python train.py --model="masked spectrogram model" --dataset="two synthetic voices taking turns or overlapping, over music, noise or silence" --train_examples=26041 --n_mels=64 --hop_length=160 --input="log_mel" --win_length=512 --method="simmim" --mask_ratio=0.75 --loss="l1" --arch="vit" --norm="rmsnorm" --norm_position="sandwich" --hidden_act="gelu_tanh" --head_dim=16 --fused_qkv=false --bias="none" --qk_norm=false --parallel_block=false --moe="top_k" --kv_group_size=2 --num_experts=16 --moe_every=1 --expert_mlp_ratio=1 --experts_per_token=2 --shared_expert=false --patch_size=[8, 8] --conv_stem=false --layers=16 --width=192 --positions="rope" --register_tokens=4 --optimizer="soap" --beta2=0.999 --learning_rate=0.0018 --beta1=0.95 --shampoo_beta=0.999 --eps=1e-08 --precondition_frequency=32 --max_precond_dim=1024 --one_sided=true --adamw_lr_other_params=0.0019 --max_grad_norm=5.0 --max_steps=8400 --batch_size=128 --epochs=41.3 --lr_schedule="cosine" --final_lr_fraction=0 --warmup_steps=1680 --weight_decay=0.0 --adamw_weight_decay_other_params=0
Rows from block 6 of a small masked spectrogram model, named by matrix and row number. Rows with one number within an expert belong to one neuron, the router's apart. Each number is 500 + 25 x the weight over its row's rms, rounded and kept within 0 to 999. All counts start at 0. Numbers have three digits each.
Before each expert's rows are labels from the 100 clips, of 14976, where the router gives the expert most weight on average: "strongest on" is what is common among them. Only what is clearly more common there than usual is listed. The data: two synthetic voices taking turns or overlapping, over music, noise or silence. In brackets: how many of the 100.
# router: router (model.blocks.6.mlp.router.weight, 16x192, trained with AdamW), inputs 0-191
# up: expert up (model.blocks.6.mlp.up, 16x192x192), inputs 0-191
# down: expert down (model.blocks.6.mlp.down, 16x192x192, transposed), outputs 0-191

# expert 9
strongest on: clipping (39)
router.9:466506502504527525456510507510501440522476494494520482545523475516514540474514500528494518536561502505497471495498478515524502479519536464503523501470513505487496493531527513496468502495508486472475496463533501475516473527526526508494445467535502504481522471516516484491517525486453532461536521499530483503409560515505522517447513475518542529495520504461501495507509512513481526472503487448485507460494488491523495516524488511526523496520527460525461520473473473521531458546488493534481548491510436492483510471505498495471528505526525520525533515501494530525506515525496518518
up.0:468457487532567508498464474505530499471461487515482509503520478511464542476502482489503521501520498453562493478526562484460477533522500493524496491545515491518490524527544510477470507510484480508472549523508495491507484535473501518504484510491516484460506472534493510505567489506503519517466495528524510496515551519451511463490493552497487505510556513475497494515464494512476493504487474508477517507492487535469460500516483511520475515492482471488521507523551506506455512545518498499474500495510495480529484513493463502472514492551539525536527456494516479534577484518502499496
down.0:476517520494495515496485494492473521536514489506478480491501525456517521490484519521522477483457489483486517510513446524470479485505503500517482518506479514516472491504522497521503496507488468442485486495494518476536470476501467505509548473495521489474486525513526509450527511487496493550444514485546520475487518513566495538490516455529496482513472512451475492487492453515498502488516494486513472509447487479518465527457499495497486505453480491494503489512541511485545464515512487482583507523500512493517532527524519594517505507505434491504473507475548541503464482495492483526
up.1:509507522478499501487485495522481473494475518486480471535455526517527530481514511498498543481499476502484523466536506493488497448507500519493519447555483483468520514532514505507542501467505472517481510457453511484487460507512492481493448528474532506496505528504474534478525465510478499478507444463511517493532522501530442523517496472449457499478505539543501539481474462524517492490473521500505470484506492504547533503517516494481489528499526488474470472524529551506522474467496522464441476501508529506479516570446508484498516526544505506476500513524489474529495526502478489523
down.1:511528527496457476500498524503517475526500515456491523515470496500486478483507494494517467507499509516512503474495505514511494505504520528467527443493504502527473495482499534519531467472503502535525460489501507495476524507517489483494510521496500501528522472458468496543483486500512591460504447500523490504472488473462488530521500501488509510509515568514484528508526520479492497464479518503469515489483489447493541521548503535477539504479536493527493468492438535481515495495506537485478506497502470478490519489569470569496491529524544481536518506490435495466467488475472504543
up.2:557494504480486486524514496505507486518481527489483500475503474487496481512471505489496505540470474451483555472481506525487539452510461494469521505485533508519477532464484466532521499508500492545460480479502498526497471465465484521523492532465494529520496511484539478501507466499481474499497512475500522469532532501492485508453476545450560484538518435512511463472489498511518515528485470541512535492497544493497457526464529467491479504494503476524540524508472453510503489519511475500490540537449478479508479498533498488485469502544500531477481515502510511523511486551527512451
down.2:490488510479482509504474497506519530499496474474506507507481478477499545490459454522527504495518490496489482483505462511512506522503505469495488475518508498522485472520488523517476525495492487399507542477530499495549509501544517506511525459477471456490479515554516518460544468513528472583508524489518513529492486507555509523502501504535512491506518517482522469509505456522521553504493479467503460514478516514519491478500463486543480502498432492511551497519519493503498489539492477491560529498511472490504494545505515542509528473477445518489471518482468504484496484510466508476
up.3:511475500462525523523489438505496503484462492506512536532509464526547503552525477528527493520480479493518538564486559491488499490497447498539506488506487522479522499533432507509526491492510481511522518513498494556552487494494521511444484514500490472505515499489466492488514510494499493475529509524470478500509521520501506498525519496455487446503492530531520443491547506515497490552550471502473506542479526507489511486502514483481513495520484539493504516481488542506439479503504517466487491444513532478489472496536509513486457496490511505528493500499509497475466512451466493550
down.3:485523505513522482460493516492490524509495537489526470489516493508436517517516471485527549500479485497500485474479506425517476466508523515496508517476511475509475510467524501453463495493476486471463463504493510532453516524519469483516524526507504466518476463540494582542499494492488490520509495471493496502466478534536482536477529516537494510537469504466507528489485493489502538508516460488525518487529498501516501473482482521519496536488484484487500510534466492466475537441549510481500490507531500542478479507476469503499503479478474543455485539532525505556562503492500480508
up.4:456512526455521514507530471499489483488499461475496479496492484526514546535537478508504500485471489474454517461480558479551508492480566472463435478456526487546503553466504497476514522527499542486504516508492487499509472494497467550471535516496485494498489475496511516469483506488503474515528506484528498494469503509479523490519512519495441499494478499537510513523489507546497458503484476496451521475504470496494505548470546507479472515523516532482515514473491519493498524514502472510513530481463478532502537545482539516507517490500489465463464555516520507499507504497545465476
down.4:516506477515511527500474498465489468509491492499471509491507498451496475469455504471506464503515498552508481509491467501428506486518466503510521516539527457512543520515522475493503493514496491449490492458518517527509476479527529482492463491531467450508494513532532471509501505490466505534462505485532492499509477494533506539478504432532523505523494504492518460487474502450475516474530486510522475507442513483540490503531493557514514482441476451491487530511515497516505490503492474495510483511484506465536477487475526576511498493464461517493504498506468551516490460486524479524
up.5:456469533487491490494481494496495503539474513481516472489517498479473471474531468533486493524481525514510489459468459462506503524483472485527492464521510478479476472492515518521469511487492481529461503448544486492503521493520540549479526455501538533435513475507482490510482516475524520456521485506473504512511482484520519480469527559507451481465470471488493494505496458463504491462511540505526481506510502523542499451510504495478528528501508508483503528512481495510510501553452503524493529494546486492485542504457501510465493439512507516493536570491500505510452497474523474497
down.5:494488460487509488488507506495539516522474454529495515494493541482541509533520484491475514542484493569534496550502508481505496518485500484480495532529503465505516475560524536517500504517491527473505518502462475504584504533524463490484531500512519457493492491547498527504485495474536502490474460507502491490491444499490509543553493515506536500483479427545515488533530496535477486530506481483492489508518426467479483467481464516518477469567499514490506489509536464501501500478488495462511514486496503493486477502498492502480474450500496500521478490508465531522518522503494530488
up.6:499531505440502455501484494465510544460501511493554530520512511504501499534470548480458465486510509500488492511559532499482498501473534494515500473479504532463444517515498468492510465490547510505531472519469498501518495537482528518524520504490504491473505474542480480520527488500500503516488541474472489519459493483508503541491563484434517536468457491489516539476489518475533512560530477486486488471517518482465494492502527498468516475536516479487503476472491502524511514499520474500471507515475499539507473492478458499448512475544500463486495500512553502485477515550528489507
down.6:515448534533485505483482497531469555511487489472438511501534495483516524438514474570509528477488484520550521499500476518521488511509511465477492466545535539488503483507495537490521540506533498476477474504545507511490482529498507479479522479521519463517514544511534516513526491503495511516459497488543523482499527487506511503487461511514503484490441489517450465488513462512502503462488516479514532540493513516490464513476541452495509534477443490552510497537472535524473486506513518504466486455504490429519517515494513503486520515500520509463493533498522503513516498515510481493
up.7:502508478520488469484510501545494479518492499514511483499477504541517526494485504507516448521510516471523492468433535479506531513508522516529470536471461501508510492459481501498525493502536485541480493508524521477483552506476517526490541505495479521511507444494519460533490483540501438535485517481490537492493526537469496487538529494478440472458504514525490490498480465515502444480482483483456550480473454506503480510491475519499473528490516484517505499498493449512503520463492497525449499513540493483522518514522484545468512481495532504502509529481513483488520462425502537472
down.7:504514498471519522474480486485485534511493488499467501485522523450510505491466479499536512492463478506487501508515497504501480508523527456482524507544493492510506486507550482492518504494434490429478509482513501487520442474548479497512502490512494465498476505532544510472541533472468495549477468478543495521515540514579513531499494461547479476496497498504521477462484467498448527481528485489503488512443485474523453495497514503517502507474471501478526490526519523508510485538508498469547496492486493507532490517497492580515509503500446528491470537486493548523499483502528495504

# expert 1
strongest on: background: everyday noise (99); second voice: none (57); typing (50)
router.1:509491487470511529521487518513495498477510469463511500462495510494485548550479542532499480469475499498512473492489453487474517512487505472476516504443478529468452496521505524490485464522524516492497477515480526497521503471474515528537515472508520532482463507481511508489500553472490509479507529538534479505482457493482481479458501496550543435491516501555475493498536490538502494510481528499516503519476508487501530491483495495510474536461494474526493535503490479478482439543489571508464497494536517479487536529497507518467496505520489470531482521535484519508536550457485497557
up.0:485496546502516517478482523512497517502522476485460525497500486512525465498507464511496468516481473563495516560500454492511481469491519485445510454490482534512464522505511524522483506504472504500489526492509496482495529495515521515487501451497522482486479520495504499493502494512475539522509566493506465470549529477495467503475530487532470506477531521509489478449465512489528504475499532485513522455500466472463521545474478492515497488516526507472509534494504448494507501531547459525526499511545464534468506470535490476496434494506523503477528530494511554556488470518526545498
down.0:515504499503543523500521493458487499492522561579504519474528498477554513489525497472460491508514524534501522546524499522505496500503485485483523476499542504482464495495504482488513485486532498527507465508536544535497481528476501486522501456515490545505524505486504484516485494510515496478510432566467447491527511473490465469544503516478477478504498528511496509534463563527537521477519487502489509494482549526480514493508515477477547504531518534467459524486486454525484516509501490494490535462511511524515505453495546503476520517513511476468539512484489475533542501512483517482
up.1:494537527498466499509478544459473482486517530551505458521507464547474500503507508482449485485542539495535514509507523542467462508511532489483485455495498516486498524510523510524468529494508560544492506485524474526518469508538525502461533478502461503481465461509491558490527518485471512500496516524470502488495491453523468471478498444504461504496501495485529512504488549469479519482484475501523537519508526564500488554525486524511496463501497496478510522553518554518490488493493499518521508479512509489539462482523483486499508489505495470555478542464503513474515481509508515496
down.1:486496473541476513502515488490539461493459479490493485457499511592475548495491506514505491519502497495518503506507499458477456505506522502500492450479483505526494496459489509506493503520500527507498524454488548448460519500495492517491497502469530507489491482493460527482518482521539546466502504413494470486496546485450474494493495475511520539481525523500479437498496505542524477477519460494526495480521540461453533477461502477466507495529497507501561530471500495478492494482515491514493517525497485480491486502493526519511494476550467528494510505530517505494540500519494462457
up.2:520468532455537471504488518538474520496505509501497516510512525475448513538514528444473516513492464541478488471508517477498512476508503498499521522536528533524475527539512523482476471482517483457483459502509488505490513510501475515452516504472548489513532491486483483471543503499462516521489513490513514480510508526505437523523540505561516461454479511534503492484501485532523519496511501462545464482476495494467520546469507442534505504509506501518498555494518470513518465525495519499478480508494480503510535499510496486512512538462529503535537497516506521510500542520566560479
down.2:509524499542466502501513513477532526525478509524467480495509449481492475493496518487478464511475500466529520470475477478476505559511466501490507476510514497497534507549490490488498530494482493528543502543460513509438506511501532503494506498531491496494484486503464511510480485477501489480478485522460525465517519482506491471451459468478554513498500504499510526519497520477527501464513489503471515495530560452471501470519493530521546493522460534511461480493488510495507519523484469489539471538483503517476528471545565469543480555491506488518486521500510494565532503524451479526
up.3:488515510480498526490530491489521517448547511474523494489510513510529486521493462523495511578514492555513481474484480484528484502514501487498519458499509478555476514502453509545496498523476517493486490486461510487507496529529508509504524491511528458481454533472465534485497503517466551507543513492541508487524497528519524521477507457503498475465513472490478477501527523491495463519503510491478503518490492522508525545521474523530491553494470484483465485472497512478508507489575475530513554495547446527458491509502509470488502506470524525511527567472458474528485518503484522495
down.3:507508501505488530500513495499477514515525493533504496501522455523483538512544509439480478511529441503518520481511482505453544519472489485509462494467501557486496477509512487479472464478553513524510467543501484483489523493500550531489489529489500526542547534475490483538511441499504541431517522491467533506479550488467466477492489519530531503492526476511419494504506538541505477524491516485500492494515503529511503497495509479440549477488529478510500507476459477494496492503471483505495510520486489472529520490525509475502496532488547454530506506471480506516521482484493497506
up.4:521476449480505490494513490497528473565465520505492475508499524455528497450502480479530513511465538510496526536519528511516513499463531502496489533482467479505481490532551548478500478473482512496501505512503537506448481488541501525505500488515469487516489489474496517491506500509510534511531459505450485490467413547541456501514430513539484525519469506479507514537496498485502487524506488488474490499527516495476507522539480452523527481507500452468483505554519529485512472506465526492513503488508499518483522482541503513499492443478482532510470483522482489498491492514489510558
down.4:511473470490524543502471558524455480561508472527453462516497477487501481506513474495516548496522502493471545500455476510489497520533535508501491498452517477461526499528531528521435504496445516473506522491541467556474469495488465462507453488528480501447510514511506497505460502522496505510447517499508518505511489527494538498504496481522493538496487505526423464505474503494504522496492493511507504504476491543507460491493536466457513524493521488527518499476527503486473497495533541520487525515502466514519494521510463495513500523478476492487450512507468493553490476478506501508
up.5:486523531540533517468486570488503523533529505532499460498515498519504495482519559438484455447481501504513497481525515518529517475508532476536542525502474498500462542475460458481511474501490523493494524487503517499461507524493481484547504507502500491504542453493543491482505473542479500516452526473499491497502494440513535527508472481488527498516493503496513493533507497490498560470518504475505496515486520465483528450528531532495519477473486524483478482529496488523478489461497479476518468492506449486489464493485459473481505495485482512496504488441477512510550499449518493476
down.5:504470505504481516497536512504471502519497478475486524565475476503526507532467507479513508477530522541520534492512460490499496535542455458449498445513506470490467476510511458432472489515559469486486513554508481506490520476499503507491509519513487509482542532472541521498495515496526493535517511513511485518507469507463465511491518499486476464522494436469484507502544502475487463528507499502472510490478481469474526526485522507500532468536511511530508472452487499508499493467493520448461520474490460499480467537525537518530521459513502525476504472466468519535519503499526491479
up.6:457505526494505491525536487524516488491500483509512478520562458491476497502504456502526489533487500481490490477494542500510518529469524507516478473493482478523531530506530522493498492467528500488495514480513543524534495496520517485456574510516505531517479464472502490494494536512506504433491496461495524534523503536512537490542557498430472532434488506483497501522486552482472525487492512458464471438501465508508500512482515494481483476518523525499533512509511494517471503482476506543469480513476467487493519526511498506542498494536458501540497485543525529505478471523526473473
down.6:520530465490505510505494507499542471482473495430478474466512512486490479492455545502517528536488482512529467482508503466514547487467512473522510526498444485472481515543526464485513492494488493499468519498470497473494506523497480509466516498449501456499434489537546474492504491511502519536482495507545449516498498518556481531505522494497488466494532524492503501485491479508486516524556531490506501501442485506464485495454476527474511506528525481491511502511534508507495512508504543474465450509526484519452516490496539532516561516483478478486506531478483514486491525454527523538
up.7:507476528504558477531515492490487468447497469463520438508529503507483482515512447533486545505520484478497512459516501516495489506533537472539535560502478501517539478510504473473509470475506488462491505513486496520500512525472494549517494501470497502521530493550506543470536489471476530440468520508515493521465536542530467490469506554478485492488501494530500491480548519520465541523511529499481483534479492524493525464496508536510454496479476495463496515516486496504490497523481516506465453526501469502479515477476464495494525542524506447500487504516500518462507530505493514529
down.7:490542504500484509475506508495541494537480484485511469488497510507489491512497501519505499496515505492455510457474518532504487540507503554515537460515456485456482510473520500405506474516507484486483523478485494500490513519513457478495546467552475461462478492530492538514475492504547509527487466488479475465451507502511490494488523479492489497508534497502493505507490516491479527491492477499466508531486462522497515529539463542459524432548523486517489509509536509472502488535510521506517468491537517503491482486527534492482557528537525514501514470536484498541479457446471476508

# expert 14
strongest on: background: everyday noise (63); clipping (47); vacuum cleaner (30); white noise (26)
router.14:532464501511505500477529532504498535463540483492530483474525464488480503524486513440494474476457541492517513494485496509482499499476486515536474517472536512530527469476480529543469498551488528538506468452508513501472473511528511523497536491467463533445528501507485464461517507502468504525490476524489501481507539545489514474527500513495534501549481476483488537514518516475499476488503480519520494515496493468454472521530471444535466572533477517524512477521546502493531491482532494494471498516499539465506524493539483540502481501537486501497528505482475552510499496521494519512
up.0:471487517554525504473527523490490509502482494494462517492529504495526523571516490479505515472506543508516494512500497515505494484509520528528516498535483500518507513553510494494524510482440527549529468475514471500503479540507476469451471539552525456500531462484513510513528494488562508514534507514507494517497535450513482495525492498559528542510513509453505487551475545498511546493487521510501468497512504508483502530487502515508528466494483494486526520511523450508521506500492497517451516516486492509493495484495545502540531507489472465565501495484520528493456477561505463481
down.0:481479514483453528532503516473503459485491483506472463529504497522502501485513470515500531519483478478489519475529490488545473486481541495494498473516508494509489512524528483540482509524508469473519510463481516529490478460513514490536463516494504485506431488524533539467546521522488470510474492468525553548496506492560441521446479486503484486491460492522515525435477516521483494511471505503489529502494512513510497497484479550484483491481476508512546494497539549517527543503472493449540527513535485471541468511519447495491501510505491520458444476498499509489531500490486517503
up.1:472495467474482506486467485522519521454503487520476501490470468506511549520495464436499454532538501533469493466476513487540495527527510472500487474429460496507477508509511476459512516500450509491488500486509496493536452493490488480504496507510501524497444505488554469477503524527506524502482499502475537483459483498495531490478461446500465494499526500486482500474485513509476537546524473506486520468531485507513518529483499507503556522497524462498480548485498523512464489470510495535512520535489458517494511527535557463531536479494485507511486497464523466497532457520540491500
down.1:479498509469480522478543558462508453503524493500513498544536504519463507545533474468478458497474505469488518524492469483530555566489483505496507491501521497495489530509497494549451502510487500501507537534532506499519507531490493456491461498528524483461542490539521530520471471520507470499473457489497470539544511500470514531519486520472497522479500461461523547473493516490503529489515499482495469482484506507510445557536530521504465537531499499525491492469474479505489503447522489494506504509494496501492493488487481452515510513559501535510512488527508515471483507471475527464
up.2:515501511531520501535490477502431493513513466484519526465508479540482509510531483495487513478446532512508499516506517469519493520488472489491486469509536517461454493486534466510504468500500476490527464503511510519474507477483485490499481506451496542502496521503503527499499473492514479477530499500482507507471521498484515507445461551550549496493520479520487526510514482578497528508527483495439475449509459510547489485530479482501482490518474483525478501526509515509444550468503503502449465545479464504476527531503531480497476554522509492545483509522492498538489486533478528482
down.2:472482543526499462539500521495491468478515498468507508492508478448501477500499477525493478463537471463457528526482468468512530527514526527550518522472512490477526499496466487510532515474539486495515476506461492498480540480425518461538492520517504520435504501501469474509487485529533517489482514510512506524511477533464490473467510495480512511493521488483526517505517548519509473502479545507519456535525504527526467504483468469465521506559511541483498485489524509501499517505488534505497449491487540492516541525514527450554484514494512519493564511490482496520497524471533491486
up.3:506513527502480472491475488487515555506507520539489475529518499527471500484513519458488511492510481530527494515503463516525508537540496489501465482490540487504486494546533462487484529467449530545455536446510489516524494484541503487561547484492526480491506517471498501496501490515505514523501534533501493524499496512495486490457491487516452484488536516509489517504506521559492507495487500483500427460495474482541480475469522502516486482480541477486519503521507538497544538526502514469496462509484517539472504536500555452508469520500481514520501436445511525495514509492503454499
down.3:496491536519474497469511525513498474497527519504548539474503476491471480530513504490447478470516529487484513491496513485466503488500466516530514497460512508482478519493488516492488489493537486519511453512489462509466514511455486560517473519516496524504551501483471460492469494494532524423526533533486494482475502494439485439538499521485502518506524486496496525516506523499499467501484523515503550498560495506465510506485509517501531484527550500516520493494457480532510490483498491539471482492481488474453563484507535432489533493556554496512535469514524508499500513516500490504
up.4:555517528478518494494523519495508464484535522525513473530533497564466501552494470540538549504541511500548492516477496523485495496511521494511548496547457543508503529510515503521498489475542495474472487516478469516509510461508489495538470513457506486515513449517487545530498470481510488520498529493488485505510486506474509527502527523483500508516517486459477472512489519475494511538484450464498514482466500567526532521514508480488464515502475538473518450471519495514484500460488536457470470542482497470476499533491486507476514488511482499496461517512474469462548481479498472489
down.4:500510479477494468478528463488498483507487474426472489536500506455510493463536528528528493510471483488491515509498498494485499462492521463474535507513525497573563533527505510502527488549492472530498518446521456496482451519494504502519514488494499478490505538493503521492488475467450509521523468487548532497514511529494511500475492494501452497482448492544493462492512517547540513457523503507493499510445499489511463464490543474518532541532541459494504508486509539528519522517500521460494487477458475496498483482497526521523522463511505508470528500513467479516501486527522491512
up.5:540487521509443512477504521514550509537542520497506498488497510462485484469498470500497499503507516523509472540488496483543509494496482473503464461476529513491540500506504443465509551520469467529498470484494504523495473433524506498528538492497493455499543501463517469498480490501529528474530497504526455484469494521568506511475527485530503459458524565496494483489505475469502492469458495476499517435512472496482507480514524495507510509498518443492493511510538540529482487526458510484473482482503484516495467529471483449515469504467498526499519467477495530482496493493492461500
down.5:499470496511498493519482531531468477472512527502519504498517465503516497476520529503463465478515525494522523514516455518474498500487475517507529505493523508491516479509489514511489483508507516534527483551508480525498524487471535515526472509484473523484500503471481439504494473541541521426487523483480518485471490509442469463530481505464516522505498461501500513548467543546479458532508531526514489506566505505488540502503516487454501504540516486519521464477487472508532493482493475524493476548483545499467553461485510465500504483488539470524534437529513484528489497517511542500
up.6:515511476502506525459508510482519470469495502463488546552501514502511481442520506517502519495506498496511523502547510501508475514504531503483509455512500471458527516516528473499446478501499469469512501510520502481486502461472524538513485472487509519511524512533484533527515493518463544509505474523519526509476503491514495494489492456485520503508510475471496506496453496473495544520487478452543497472532497475523509527533454512473415549492471513492449541518528521498521485477514491543485537541476498471512526487493484468517513526553533486527454478499501551524477502520477452474
down.6:500471522530459530481490512561491517541499470490546497504523485488489512517527489512470512496513532496496515550460503481494510473510473527538512508503527488518485518543481515489506502500518490534515506534479479471549518565484509472462487536541507525474522498477473483518487470516488503471515528528497499487493504520448457483510484536498511518494483490477493541503519558492490488494514513464543499482564523509451496505494498518479514499554494490498508549445492458543489519492519488545464505502496518469479499476511513431496518489513508511538509473473531478484555512526531516458
up.7:509497451506469500506505461520498491468531521503527455494500511477503519529500512517511507482471465475506497511451497530449521492486512502503431531482551487538504559540495510484467476535484508476467515524505513497513471484507515510472521457486495488477520462507477479500504521504514483534506477441498531514452460499500514461478505514415464510503497501521466503449471521468498434510484486473509521507548503525491490489526514505538464539482507536508507467517506472490491494474488536504430530487493489475499487505511525500477502470501502482483469530515503525495528479529460509527
down.7:484522442469523513492487517488461511489495472477498500497524488479520516477514517485502491505479482491500519484487483502506466486534500455464527497520511526499498496465521487527556506477474490472480530454509522501500491496520493531499552482523503481512471501516520521514521517479483500569490469486542502518545511472570519542502532446512497454527501515522530435520527458521471537479510449507542447517456499506519491457503496490522493505476463469495501499514484463493498456506506492475557503495501483515509487472488472587495517514478453526510482512479502525496489498475500490506

# expert 13
strongest on: music (91); quiet level (83); second voice: none (55)
router.13:468517472531490497479521514461461507492522475497506504492539517493464495508508498515469488495500515479495531477465455475526463490503476468478458489530532526456484466527524484500464486477520493493487542491495507493480498494515483464465505494538496469495519529500492516500540501477519533469503511548511533547509503511502498476485498508492509493509528498483471512475490555470489543456511497490485470463511494518513514459444518565490541469495492495555489520472541511518498518529495456534499434523514516515474492518464551459576535500475512533531482487479508549492500491493498504514
up.0:520491533517529476509519470480475511512499487483525480519492524531528488537481453495512531476462496486438512463462507459513544520466550454480489540472501501479478510498514468492515529476497556476478497475491518485500528529505483514475523566460521515456508452503513466487481547506509481488510523481545527461488459492504492493495508535471486492545472537504545537492467517497498516501501499479478444471532473511483465518496512515540432531501461516492466485524479546491494500496488498494498495532499532504489506519485502514495502493539465486497506487465540549508481500506489497524
down.0:523534482513466498487488495503481463459464488475499501474525499465501492467489519489542482505536488537499472502482501517518458502526502503484516493494512494527558476544537500484498498453467493464489506452577465496512479493533514482513482471503468533453514490538520511477489492496485476585471526509513482534483508520515530542472495509502523505508497488499545509479522470518475495474508484491531468478500545535504454506531480521482540478482507503472520499471519495526461531537522479478486497514477487479515492539500469542468538465516494526528484530509556515457513480497498524529
up.1:470491447510485461450510542435486486530496527479463497532521478515493559543540542529559542487523507518539527486512531494483488490482535525468517506450509500504485480536457522503514444496516513532513483478475519477507474481522493492492486533543464467453529470482527494477525514496491505516529472467508516492500472527515460449519474472526507506459510475480510501486494482518480548524478501494504507523530481548514501542515537479487523514510486462491495523479508454475516484514512522531525486492529503515537507524474508505514462499515485492528499475488544513505512491489496521476
down.1:498487503507528536501514489506524489470514500504441507538504503498500530488495476472514509515525490531504485519509518479503513483541550499531501471506516464497451494496519530516481564474549501499478534506537557526528493511499522488457470515487511479509427513591496501484527589498495503496491445483543495496520472514539495506497525492484513497512493525544501522491505492487466515502571472481515520493457495500485468463510497486509467523507531506450498491521503537509486494484498504483547513483502510512484497541456522490450500526508486506462505505507508501465487529486490474512
up.2:472490527488479482483545506478516491517517498550529479505463500507488470548481495531507508507480488517487487525476452493497496478511481485504488528517506518512552474506497527459467542511496485481524489515518543558521473501510503494489473498507507561502480479474491519483554493490507504479493515509567467521519464530493515464559529492476471499495481512492442525521523496511493551536503471552478515512521456524540513544484505469515491559463514501517505517534511518491498494524526480493520514519507496554493504520531504485477478504524456479542493537518551512473475478494455487527
down.2:513540518516518543516477526519483462507493506540501495495496485504497492490487488480505495536482482533526518503512540509497512581453488473475494528561496557484468502486539504521518477487491520485511522494516519487531522484500536511457511476545543473565516471502492524532479448531527472498532531507457496535493538467507501521481447486482506557501522470440514522475516513514522518523497494465563466482503479508548514490511505507512520493495514529508509490513473491472500549527541473494459482507496480524485460484507498501509486494522455510511472483518492516539503472485499489494
up.3:503514488501521465528516536541501517504491490485535525515493505563509491496452499485505496493525467496556515576506482499490520493523472511477449462512516484530526506458513532484493532486487521483538542446495433499461481464520519519512503489508492507534523496464494494507530456519505486504491518486490470491496538504480482519560502518517474531491503506464525532531471493508490464519481489489495525479518487470508512517492511475515491525535525472467500491526509521483512577482533473511548497530471525511490495477543513490505450506480461457505524496523525467470465456498515506494
down.3:544536483497498491525490487496506483542511503495483509511451498441533517464503467552558504492532508505458530477500510475452526479462466516509497552476460495499488536493527502482480524483477489467485513468520486478516476492514464506468511473545510499483532538506499531465498529482498484526513460488528496535493482479501492504479491493465493500527510541555481455503501496506518469496528507473514515469541459502529503507478520505462480533482520517537536478510488460578491478522496458532487491455514508473496506501461506543474526465503492493499504523472514524507518483525557503492
up.4:486489493498451469468519523540474485490507468448558475548512490491465425466504517534476497536473478527507453515498511519468515522520512532466519536494486535481522478511468490491493489528460479486539478525478498489524483489491545497556490478476519506546462507487538486472481494456527539475508518516462485483485475505519480524467514486523495460547481486506502490524511461519491514491455534474548483516528517496511509516496475481500499497507524448516479513532520452524487479516491496507483532476521526478484524480483499502469481523523490480518483494501503500454523562502479510474
down.4:450471490443485509474486518499449521512510516503573544542528464478489502475464454483463523463484529472507498487522501500451520526465503529515528514488484515492491484484506499489496511473500489492549489500532472464453555460487487518529479501510497498496533504478488462467511486516489468488486446545519531485507502486540485482503456512484535526519487528572502497531519484495442466516487476486511528525483498479499529531502480449509506470496511509518504503475517520493504524500464523520512475499477503487517493508520461474517518479439513448502473490491475504530502489460499514501
up.5:485515474499437489522535483505488507511484468516531494516524485461478493489499515520503499494477496500459510518490468500483492550538541503521520566496479557518451482494525495530508472514500447453555519511535518466469552504509501497523499519510513478496509484482558455500501527493496532432494488508475479485536485485508524511471498505467532516523468501529511512458466519528500516522548543496549506489529515499479499488508526476513523459522530533506479513512479497465467460504497535527517469462486518509517495471455513493496508509475496499491515519472456504517497508519439473504
down.5:476502491535513531459490455501480484491486484432473509530498479491520505497482485501537505517500504505442541520509467537517514480516502485491507471509539481495479476503494525510521526492451501473532524460543522469512477541503520516476450502458483518515489538544567495469513477511502492546499485451522504522494505517502505532496523468504470530513487508504483489512456494465497487496502497519507492474444524505476452511526493502484476510550505492486472451492484511515536508487519522459493473483501514485540536544498482566490509432504489471501474519478497562518526493516516520496
up.6:543456517462442490521495474489525514497471499403473510508505462506464478505510509508489486524489465510487517492526495516468501513507496521529508487477485489515480488503515513492495497488481460509472499461506491512514511480511509482480554526495505529493496476491491493502500486468438504511499478498502515477494514477535495525499479492467543475458530505530557517502521474524528446510482503463515439497525542509437458507545550530485464531480492512511465494509504523558525516524499509521524458470532477498502481441497486468494505503530451524490532500511514509486490510458520512514
down.6:508486521490498495520511553527468516531510509502524513521529498539508472510524464485471470488472488535541486482525542519495508548523490505543474489544490513479510482538515495484480485474540521527525472537505472492498554502523516508500490481521539542512539517447458488510522516521491527503498513513483526476508502452502495493506491492491470530507488528481501513488486523494510457497449515503493472497532515503478534510535471513522490463452538474463500506497517529478532509486510470492466499495522486483464492441493494437550481581488489515485504497474489460488534529506528539455
up.7:513497546489533486491531499529507508501515463493508496495497511475503528534507465522504486473463501487452479528525439522495523484511509506521504493484464484530475530519483502502515561484504490450550507495511522474522492516470512525505485478435523462509521480479523529532468525501474512472463486465532490493544510504492517531527532478458482504514474517527441521484487457502463507516493486494533519507485491481522554525509526448484489511500504511515500496509519419502512493468508514473497519532513490478496517537535473517487514457553507504510508564532503498535553478477480480508
down.7:516506502475505528521488499504481522473522496516451523525483474506479551499495468496525480494476482506550510494475477482516518507509499492515481511496507484518477471543518479550528508459527505503498516513489521538476518521544498511475516497528534500517497513505536535493478545553457538498505515532546490493510525472551505541528471503486495501507436494486544497484487520522516550479515510506493500501451472503470503538509504521497514492493493490499479484502496494494497491519537500427486591476535552493517506457515485494532513469514435484499504493489523486529461455450523475512